{
  "encoder_arch": "shufflenet_v2",
  "model": "image captioner",
  "dataset": "views of escape-time and Newton fractals",
  "train_examples": 145000,
  "image_size": 64,
  "crop_scale_min": 0.8,
  "horizontal_flip": true,
  "translate": 0.12,
  "cutout": 0.4,
  "tokenizer": "word",
  "vocab_size": 29,
  "encoder_norm": "batchnorm",
  "encoder_activation": "relu",
  "encoder_depths": [4, 7, 7],
  "encoder_kernel_size": 3,
  "encoder_stem": "deep",
  "encoder_widths": [96, 160, 288],
  "fusion": "cross_attention",
  "decoder_width": 320,
  "decoder_layers": 12,
  "decoder_norm": "rmsnorm",
  "decoder_norm_position": "pre",
  "decoder_activation": "gelu",
  "decoder_mlp_ratio": 4,
  "decoder_head_dim": 32,
  "decoder_fused_qkv": true,
  "decoder_bias": "qkv",
  "decoder_qk_norm": true,
  "decoder_parallel_block": false,
  "decoder_dropout": 0.05,
  "decoder_inner_norm": false,
  "decoder_positions": "learned",
  "decoder_cross_attention_every": 2,
  "decoder_tie_embeddings": true,
  "init": "xavier_uniform",
  "residual_init": "none",
  "optimizer": "soap",
  "beta2": 0.95,
  "learning_rate": 0.0025,
  "beta1": 0.9,
  "shampoo_beta": 0.95,
  "eps": 1e-08,
  "precondition_frequency": 50,
  "max_precond_dim": 1536,
  "one_sided": false,
  "adamw_lr_other_params": 0.0016,
  "max_grad_norm": 3.0,
  "max_steps": 6300,
  "batch_size": 64,
  "epochs": 2.8,
  "lr_schedule": "wsd",
  "decay_fraction": 0.2,
  "final_lr_fraction": 0,
  "warmup_steps": 180,
  "weight_decay": 0.06,
  "adamw_weight_decay_other_params": 0.05
}
Rows from block 6 of the image encoder of a small image captioner, named by matrix and row number. Rows with one number belong to one channel. Each number is 500 + 50 x the weight over its row's rms, rounded and kept within 0 to 999. All counts start at 0. Numbers have three digits each.
After each channel's rows are labels from the 100 images, of 14976, where the channel reaches its highest value: "top examples" is what is common among them. Only what is clearly more common there than usual is listed. The data: views of escape-time and Newton fractals.
# p10: first pointwise conv (encoder.blocks.6.p1.0.weight, 80x80x1x1), inputs 0-39
# p20: second pointwise conv (encoder.blocks.6.p2.0.weight, 80x80x1x1, transposed), outputs 0-39

p10.75:457511557483480446423507524536493434455398408566561496531480402500552504524550608579547429473530449485478544398532577521
p20.75:380512506532452593509485442498582543499522489521537492519368442563564510549510538598581560433521519566534394474501565465
top examples: tricorn; vivid

p10.45:491542560552499514414518524570515562395578468532477512626582549475508540477624550508507494506506539509493625565513468462
p20.45:514451465452530544522449435524455447493416475612480448539535487612507386437537530469534484498584515486511517502466436517
top examples: tricorn; burning ship

p10.65:531552448484433486516518476472573507473517513475488462501494405547481546615471481507493661486424432461588538476528493471
p20.65:576499510517522453550523505431480446514426428505485534460460512565461453436513444495495589527513515423517604520457479456
top examples: Julia set; earthy; cubic Julia set

p10.54:501485562579555535590471435441411559492451557487466515497453497523532484483496556510590409524432490574646539477516464440
p20.54:554573470503525582434602466599478456477499611478453418476468468444504448413531499530493523386500511373524542488498495536
top examples: warm; Julia set; cubic Julia set

p10.20:441521448372521444452515447452504518403527521516600395465586522551486482633495479469538554569518490498519501438541516530
p20.20:445524466422555407498479564433478448443508510472555496511447602482407487531522511524515555479565534447598530504506553552
top examples: cubic Julia set; Julia set

p10.41:489528487384448476492520469457524547485520499520565470531452560531702464468456614509509464543516579491463523477485475441
p20.41:422528540510497481473489449440471415589530582505501496490552450561436503453516529607472481479496582515486620424455559529
top examples: tricorn

p10.60:522512465422442509535522426547428544464472465499554609507493490534508458546510619473545578452514532576503509556523509460
p20.60:542533530517480542543537503425572552515507489500439466431459525444535521529488603475507514565446530475507537564483507508
top examples: tricorn; vivid

p10.56:456506466573481539488452561468545482491474421483471412529533435546484499465533531491450459505400401385514521507466495595
p20.56:495529544555520574496554550541514456549526587540521487369480525546525559468504531502518459494461518536383478465539502527
top examples: Newton basins of three roots

p10.57:434553488496630529439419459449492596501572515456566450541491409480535459479574514474497471513517483439519540576593508422
p20.57:530538521493560444379578416550449475447471564531527443610493426537545443504533459535506436488530592470484512535413452460
top examples: tricorn

p10.43:504522498448530561462529502599501610531566448455592439558555478535496451635523439497505388579430516605509491510483421501
p20.43:482500484533482491546474493495607486539473466467485493488472629465543531428449604522533502392494499439479537510555542479
top examples: Julia set; cubic Julia set

p10.16:494517445516442529461535462506467434501522515551442525489545510529589454510492483558469569574467550579554450513524515432
p20.16:491530479534477429544425487531527514460530585404470560540521534533480489627502532488510500415467485463593559525596523491
top examples: pastel; cubic Julia set; Julia set

p10.13:475435464526430499438551598491532457544450482405440530383489475452561475457526519492461479482494378540499445584504455500
p20.13:435577527577496509399505479469432437537479605577503551527534472479539568393555497545468467470437510560510529549518546488
top examples: sine Julia set

p10.31:516541450585568441494572472448565388501527480476528500588574573448477572426502601507493458473482460469485524495420486586
p20.31:479524467507495534579515506555504516437514415528483376580462475539541521453479432553506527488540505458441403485512519484
top examples: Newton basins of three roots

p10.46:457454433524510497497444487511550504508416496499461449525516497558573477556525534478534497503419456499355411481436477487
p20.46:546453527470527514484563475459517554453503475566481609522416456480395498452522555481580511524563454515581514475527513526
top examples: Newton basins of three roots

p10.53:537563395533561577539454476488396491509379543454569437589491534548471526499453471520418539460566451484433423517437522489
p20.53:448500488519468503529530490531514438460488548471514446611548559445470532451584588492551595431562509481469585436521548609
top examples: earthy; tricorn

p10.21:476533538405485435479462427559497471495363500462520413518420505498553447451471561384467557501509494492473522472511436460
p20.21:508499439499514474488485420467486536574522559565407516468516464435513532487471526534567464467613509529513450501489592559
top examples: Newton basins of three roots

p10.68:415498455510491422469431547474594456506429472479460521479535636475541604555474573611544428460521530400503544503486461535
p20.68:483487496494560392561511424556499466444480429511492479579492546514467509436518525412527474514428545412384454491551461545
top examples: vivid; tricorn

p10.79:474557495471581439459401494481432519487599566514521484522449483474417555457492522450516594565477407492405475488497547560
p20.79:488482534506473466492424483526513591491593502479497550531477563455537462479494482480435512530642543520456453588505515462
top examples: cubic Julia set; quartic Julia set

p10.40:494478413416429452488375543559525469551442428535545528525515508527590448457543442466566492502553509514563470561607545520
p20.40:520511481482518456499501478490570541531443440490454587445509503459509534510423584507514393461569580611460523546594512528
top examples: vivid

p10.2:542428456485552516477557499425500502481432525498523469455433623484525456488451535650504506499501619553514485470456538428
p20.2:447541518541519502380485404524538505510501552482491434529577523473498552440604482477497480607439482559443497505532465478
top examples: tricorn

p10.17:569560425445526494530535510450557573420573456504624481443485525476457435557459488509505498547460556446606520442486432424
p20.17:629489533584489590521453596498495555496465482447564462501559414565567529483428531447562469488497507523485556643552500533
top examples: Julia set; cubic Julia set